From a checkpoint of a small sound classifier.
Model: 5.3M parameters, norm batchnorm, activation celu, widths [80, 160, 320].
Rows from block 4 of a small sound classifier, named by matrix and row number. Rows with one number belong to one channel. Each number is 128 + 32 x the weight over its row's rms, rounded and kept within 0 to 255. All counts start at 0. Numbers have three digits each.
After each channel's rows are labels from the 100 clips, of 14848, where the channel reaches its highest value: "top examples" is what is common among them. Only what is clearly more common there than usual is listed. The data: short pieces for a synthesised band: melody, chords, bass and drums. In brackets: how many of the 100, against the usual share in percent.
# convs0: first 3x3 conv (model.blocks.4.convs.0.weight, 160x160x3x3, each kernel summed), inputs 120-159
# convs1: second 3x3 conv (model.blocks.4.convs.1.weight, 160x160x3x3, transposed, each kernel summed), outputs 120-159

convs0.126:146156081119101110151145145125139122106135084157143189140116089124109105125158081173141182096148146179115051111150196149
convs1.126:156184122110140104109115122132124138136154098111117143110161052217162143197100143120118129096060145166105125142117170121
top examples: tempo: 150 to 160 bpm (32 vs 10.4)

convs0.124:104187110097139102124109104143133105071141105062117154099081146110095088090170109139114162191152106092094095151121203198
convs1.124:135157139124144125136075153124107110139161060135133123141119114204090168148124130167111107069115136154122080145142168084
top examples: horn-like (47 vs 19.8); tempo: 90 to 100 bpm (39 vs 9.8)

convs0.71:055086122153097169129148132076087110087140078160118078206113133093111138097099087132124116104142151132119090153106121131
convs1.71:144159096138116133139157083119143112126092127157130058135147130104048174120136106119142120133126185116099154120188087093
top examples: tempo: 70 to 80 bpm (26 vs 9.7)

convs0.82:095139158070067091118107107144090073225191109118125067200123097108140111086061113140146133116089181112119156090104081084
convs1.82:150136137161172130147085119093098102115129123096135098152139122062055130112152098119119087087117110114101165150163124119
top examples: tempo: 70 to 80 bpm (27 vs 9.7)

convs0.44:142147126082063102164111095156171070130148107096129141165081166106103133145178087100136211072138159104094090084166113187
convs1.44:129149120139122095127126139101112092120098088168108072092140096160089158147135139086126133056169156125103165180163150130
top examples: tempo: 90 to 100 bpm (27 vs 9.8); tempo: 80 to 90 bpm (25 vs 9.8)

convs0.89:186123165154137066184081060106151069087184142121140124112174142098065118169155116140113097175085120083128097077137063050
convs1.89:188159110118159147127074104080097122104055105097153161166098076117165116110138173182120155127120089067104089098113149089
top examples: tempo: 70 to 80 bpm (41 vs 9.7); tempo: 80 to 90 bpm (34 vs 9.8)

convs0.41:058103130211136130141142121097141101150081159172110128110150078128148158088093131086110062173129086064164106115074089152
convs1.41:151161191153184181132160147124100111089100117125182150085107122134161144078084175164140067176157095130133130121137107111
top examples: tempo: 150 to 160 bpm (31 vs 10.4)

convs0.118:135149173182098116122111130128070151115123190159119108121100145092198157113145086131150127124155143141124134133098112134
convs1.118:221133147122129137134072066095135145110107084104161125138110127016078113134163143149097100160100084166095115088122108102
top examples: tempo: 100 to 110 bpm (46 vs 10)

convs0.86:085110102100069104055160088119103118092136141105116085103098107153116079102103175142076164127153130137086117178161108151
convs1.86:144128160124123161162120067103134122133173129063180084192087141064113152122186156115153098156161065150109158074180089102
top examples: horn-like (45 vs 19.8)

convs0.58:147131119074092144108189147205128073184136177111115183110154119116073131125145090122140110121171153112099151104143099176
convs1.58:187128146158157097160136069102178143119078076100171169136166101105069112122145125136157098159169096081086086160189118095
top examples: tempo: 150 to 160 bpm (27 vs 10.4)

convs0.59:185155140088155096196129129161146128096119044131119155161131148138114101093142119169139181142144185107137155163117112158
convs1.59:117122102155129102141135122067110116101136098113128126089134148236123151177138140144150121066142132169113131117145128096
top examples: tempo: 70 to 80 bpm (35 vs 9.7); tempo: 80 to 90 bpm (29 vs 9.8)

convs0.138:086151112117078176100158119116108144122118157099108096140110094135120116093080135067117125106063106081099099111163120109
convs1.138:196148076113088084113089130104123118090167144144155108119150091058136133080157160145149126118164158126186113146192119059
top examples: bass guitar-like (44 vs 21.6); tempo: 80 to 90 bpm (37 vs 9.8); tempo: 90 to 100 bpm (26 vs 9.8)

convs0.151:085138072100060096113124152077157176074138074119142124146140130094084083100095111115140089143157120105137096104097108110
convs1.151:203118134159076107131082084068116136124085150114191145128117090090043144117132110104131108143173110086144148140119153116
top examples: tempo: 70 to 80 bpm (35 vs 9.7); tempo: 90 to 100 bpm (25 vs 9.8)

convs0.62:140142117103174163159190113142136136135103109123167122099100112096092113076145106031089080135113094135147138113111160131
convs1.62:070088096097211177117202113167114141156131117137193126119130086118130188115162157105119084191152098118081117143178134130
top examples: tempo: 160 to 170 bpm (32 vs 9.9)

convs0.45:135131123116088081144136076179124138078129143127061113122143061191179097126051102056118111176131114119135154145115156097
convs1.45:120185134142119115072104102156126103103154151117152118140147110093081126093144173162077135104146168157117076137171137138
top examples: tempo: 80 to 90 bpm (39 vs 9.8); tempo: 70 to 80 bpm (32 vs 9.7)

convs0.72:138088104082122113163136124110121132126127150149152192120096145180059086083193099139140171063158164108115115131192081138
convs1.72:110167131167120099129145176137137089116157081161102106116157143199102158131112131141182167102127167106070093152255122111
top examples: quiet level (65 vs 28.6); tempo: 80 to 90 bpm (33 vs 9.8)

convs0.61:117078144126106115105092113086087114116072129068202130115124125085087097073063115161203118072139136123102144132088118128
convs1.61:199149146108131159112070097069097146115082123117104162159178156107130127094139202174103134097142097116138075134156135143
top examples: tempo: 80 to 90 bpm (44 vs 9.8); tempo: 70 to 80 bpm (27 vs 9.7)

convs0.129:122127156107168147139132104172181081128134135091140165122104139105093081114215120074147126095112095152090112115130175179
convs1.129:129141128123154074138145153124144116130120099143170076108115110131112146133108132148187122130152134096072153119149162065
top examples: tempo: 110 to 120 bpm (26 vs 9.9)

convs0.111:120118090060088066124112200196085169176162145128114125128127089109145063049093081115176147115119184088101154180109187209
convs1.111:199166130083102094124067110092117148084111170182132154138101111128134095086114128139104076084154123099106124132114136133
top examples: tempo: 120 to 130 bpm (28 vs 10.3)

convs0.106:129110154063125133122091182146112179108128060116124107164083142135120127084132102126174075072127143116130164080106127122
convs1.106:138177054133181122153080124140124136119131121155182092084132114075123113108121155171134153075131156168109164146168126162
top examples: tempo: 120 to 130 bpm (30 vs 10.3); tempo: 130 to 140 bpm (26 vs 10.3)

convs0.27:138110118135127202153145094146106114132111160151174112127142166119108144224118105092166140169108196121129194091194116108
convs1.27:116130127099144122152187083061131132098174151127156135129108012097108176101156162137152131138166076105091126159170169103
top examples: tempo: 160 to 170 bpm (30 vs 9.9)

convs0.110:116110153083113125133098102140107139145139143123099103096117157109125146111084124075147076137194208083155142142104132096
convs1.110:124151169151180110118139110090152115110083104116143096137124122083131111113126182098104135101155133160144167085134094052
top examples: tempo: 100 to 110 bpm (33 vs 10); tempo: 110 to 120 bpm (30 vs 9.9)

convs0.148:118042153131150158138135145117113182133092120090069123133134064156149096112095136112078104110146136139152145125121124110
convs1.148:146147149171108116116110104132084111147113126101133108102120108121147085126128168167126103093074150141132104151189121134
top examples: tempo: 120 to 130 bpm (27 vs 10.3)

convs0.102:122078094093133141151150181185216139171157095094071086134123088129174123107112073111166081092086159141104084143121155123
convs1.102:119157125131123170159046124127082174107082119122134105111150082138144096136098175199137068144120117126159059103085115082
top examples: tempo: 120 to 130 bpm (27 vs 10.3)

convs0.48:103173109133096073107120132119114079106120184164113089176129176076089127137133111137087144169148170098132092084119070097
convs1.48:171141166125126110125105094073137115116124075131149125158156135070102159099144168145142152104172108115129125074146104062
top examples: tempo: 100 to 110 bpm (37 vs 10); tempo: 90 to 100 bpm (26 vs 9.8)

convs0.142:149070074106107121101132166218126144181107100131173138104117114087127097134095111176163114094080157141131169153127136134
convs1.142:133117127130101085163039155128105197130118105139182123108115132132152089110148147158081075122132115144130163166147152141
top examples: oboe-like (27 vs 4)

convs0.84:130141107081077131084092190153121135136163172101149154113106120115097123126104104092182163105120103108118138090164110117
convs1.84:166205091091087135106096122098140102104094124130155115120132102110138131104126152125092116110190099095141100141119211137
top examples: tempo: 100 to 110 bpm (29 vs 10)

convs0.75:108115102085124114088129227100106150170124123169060161099109169167175133119108111168127101171085173106127156170092115118
convs1.75:143131155176109080128086126064147118143111132157147140109154126094134113176124118131146126058127179134159185161131101094
top examples: tempo: 160 to 170 bpm (25 vs 9.9)

convs0.21:133145102170130172118160100101094109097111098132104141112172138172132121112142110123118155145126167054143126095133065079
convs1.21:073126143154151120098188137167189107154133110113175166121147156164088173099164199120142141163130147132096133136179127143
top examples: tempo: 140 to 150 bpm (30 vs 10); tempo: 150 to 160 bpm (26 vs 10.4)

convs0.8:134000125138094104145113109154095112151112083137099150134101081137118087169074116199149078147113157183174122115096109130
convs1.8:136167113192139144103057121085128156124053082127179103109125151053140154163138117110108072099110105097069067133081134115
top examples: tempo: 120 to 130 bpm (26 vs 10.3)

convs0.100:144175133118139131104093078145117084101121100155067117123156142155098096143130081144119146114139210067060092168118176116
convs1.100:142099176164149125171152110097116103160093177132197174134182105130083142112096103149131146159139097109144148079136146108
top examples: tempo: 160 to 170 bpm (33 vs 9.9); tempo: 140 to 150 bpm (27 vs 10)

convs0.70:112128148107156111138097074140133062167098176092109122123108117160117110166144115153119102166188189120139157116133128114
convs1.70:164168128089145140148081149082129146085111051132186145067137117062096076109170194144112107108104089130077137151182135086
top examples: bass line (99 vs 64.6); tempo: 90 to 100 bpm (34 vs 9.8)

convs0.125:140147093142098197143208124114087063161126167130110162136101091121107138103133091055144150099142095071134137117133163171
convs1.125:115131082130148080138184160120176101113143119119181138140124098072060128101165156102151089159150103113114156156194105107
top examples: tempo: 160 to 170 bpm (33 vs 9.9)

convs0.49:177128133107165153173148116110099126081112114096113130107104103126115135154129110100141079147064119119140098108135209074
convs1.49:101134098072150112093123154104120141160136107105121120125101161113124091095134145144091112198110129152095105133139151130
top examples: horn-like (40 vs 19.8); tempo: 90 to 100 bpm (28 vs 9.8); tempo: 100 to 110 bpm (25 vs 10)

convs0.54:133062130163153125106118118065129099108072113186082087112124151104109133105125141144130144155087133133144124140112130042
convs1.54:119146127112150128126117161104131156140124101112158159089128155104150071113138115195166097188110107112093107121148145130
top examples: horn-like (42 vs 19.8)

convs0.68:102140150196134078094126126080102102134137086168120109153111131155123138135079148151168059230129170122101125163097098109
convs1.68:166174159182158165106075142094081127103122081094158144105162107096132105122135154146155110147094105146181077124132140087
top examples: tempo: 150 to 160 bpm (26 vs 10.4)

convs0.154:127144139127119103188163096110132083125152088114131127159117144108127086111140097123148147114158125138127148139161150159
convs1.154:175159137125129134191159134116139154082101087123136111142079068138095144131141163106116105167172090099046104163144182124
top examples: tempo: 160 to 170 bpm (26 vs 9.9)

convs0.26:089099141072053167103147121123139113142161145130124081140126137114114128091066120087103131101086192079109123080118141117
convs1.26:158074105099097084145139141141093092152114130152148108195118132061031149134171095131104115153158136113103145162218101080
top examples: tempo: 110 to 120 bpm (31 vs 9.9); tempo: 100 to 110 bpm (28 vs 10)

convs0.157:065137085119166152129154107081162135196155131085089120053091169133159102080129158151110099163133129031116107131119092161
convs1.157:109162149146109130105107149080119132116130085149135132112157105130171089183111132204095097161114188194142112143156136089
top examples: tempo: 140 to 150 bpm (30 vs 10)

convs0.94:141102085067094072097119111128156191103168122107040168169092118148125099059099123097123191116126081177124122163177172148
convs1.94:187189143163078160116104045086213103152131166131108082143103088126070113152161132140136155111166112138106138120116122147
top examples: saw pad (41 vs 19.9); tempo: 110 to 120 bpm (26 vs 9.9)

convs0.99:101176161120120163121157195130093200141120156178116173110078126110132112110128127067116126161148153085101131115067149158
convs1.99:161196164135112112080120118149142117105129148172174107130111062068140090069170159126167177129196135104179118129126134088
top examples: tempo: 110 to 120 bpm (28 vs 9.9); tempo: 100 to 110 bpm (26 vs 10)

convs0.50:098198137082084144113096145196156087096139150130047108155079088096173096111114053122161091119124091144105136120086174156
convs1.50:143185131093123176074114120105114120122123104170139111139124088127072204137114111137107078092159073129138117147107192130
top examples: tempo: 110 to 120 bpm (32 vs 9.9)

convs0.46:078131093183112119112073140166106122120197154092139084199121129121145141069061100079116122140096186111115109113117107107
convs1.46:174134117133134096117056102131122141149109108106159091098135064089132096132125168116099118085117115164165168125120139101
top examples: tempo: 90 to 100 bpm (35 vs 9.8)

convs0.6:088117151125131162142121103132133154138116186121084112165090178147107086066178116151088123126150146065091088148118103122
convs1.6:137166067100111123094133123113161100114103149139132099097139106157098166174156154144129121123139122164067101123182080166
top examples: tempo: 70 to 80 bpm (27 vs 9.7)

convs0.20:134156147131105120124128128091057138123114114092048057159104094132131075143089131130080135125164158110134198140086126087
convs1.20:147136137163216173143105150144138151150147068058166112109145129122127172105119157133146116128065139155107108109139139131
top examples: tempo: 150 to 160 bpm (35 vs 10.4); tempo: 160 to 170 bpm (27 vs 9.9)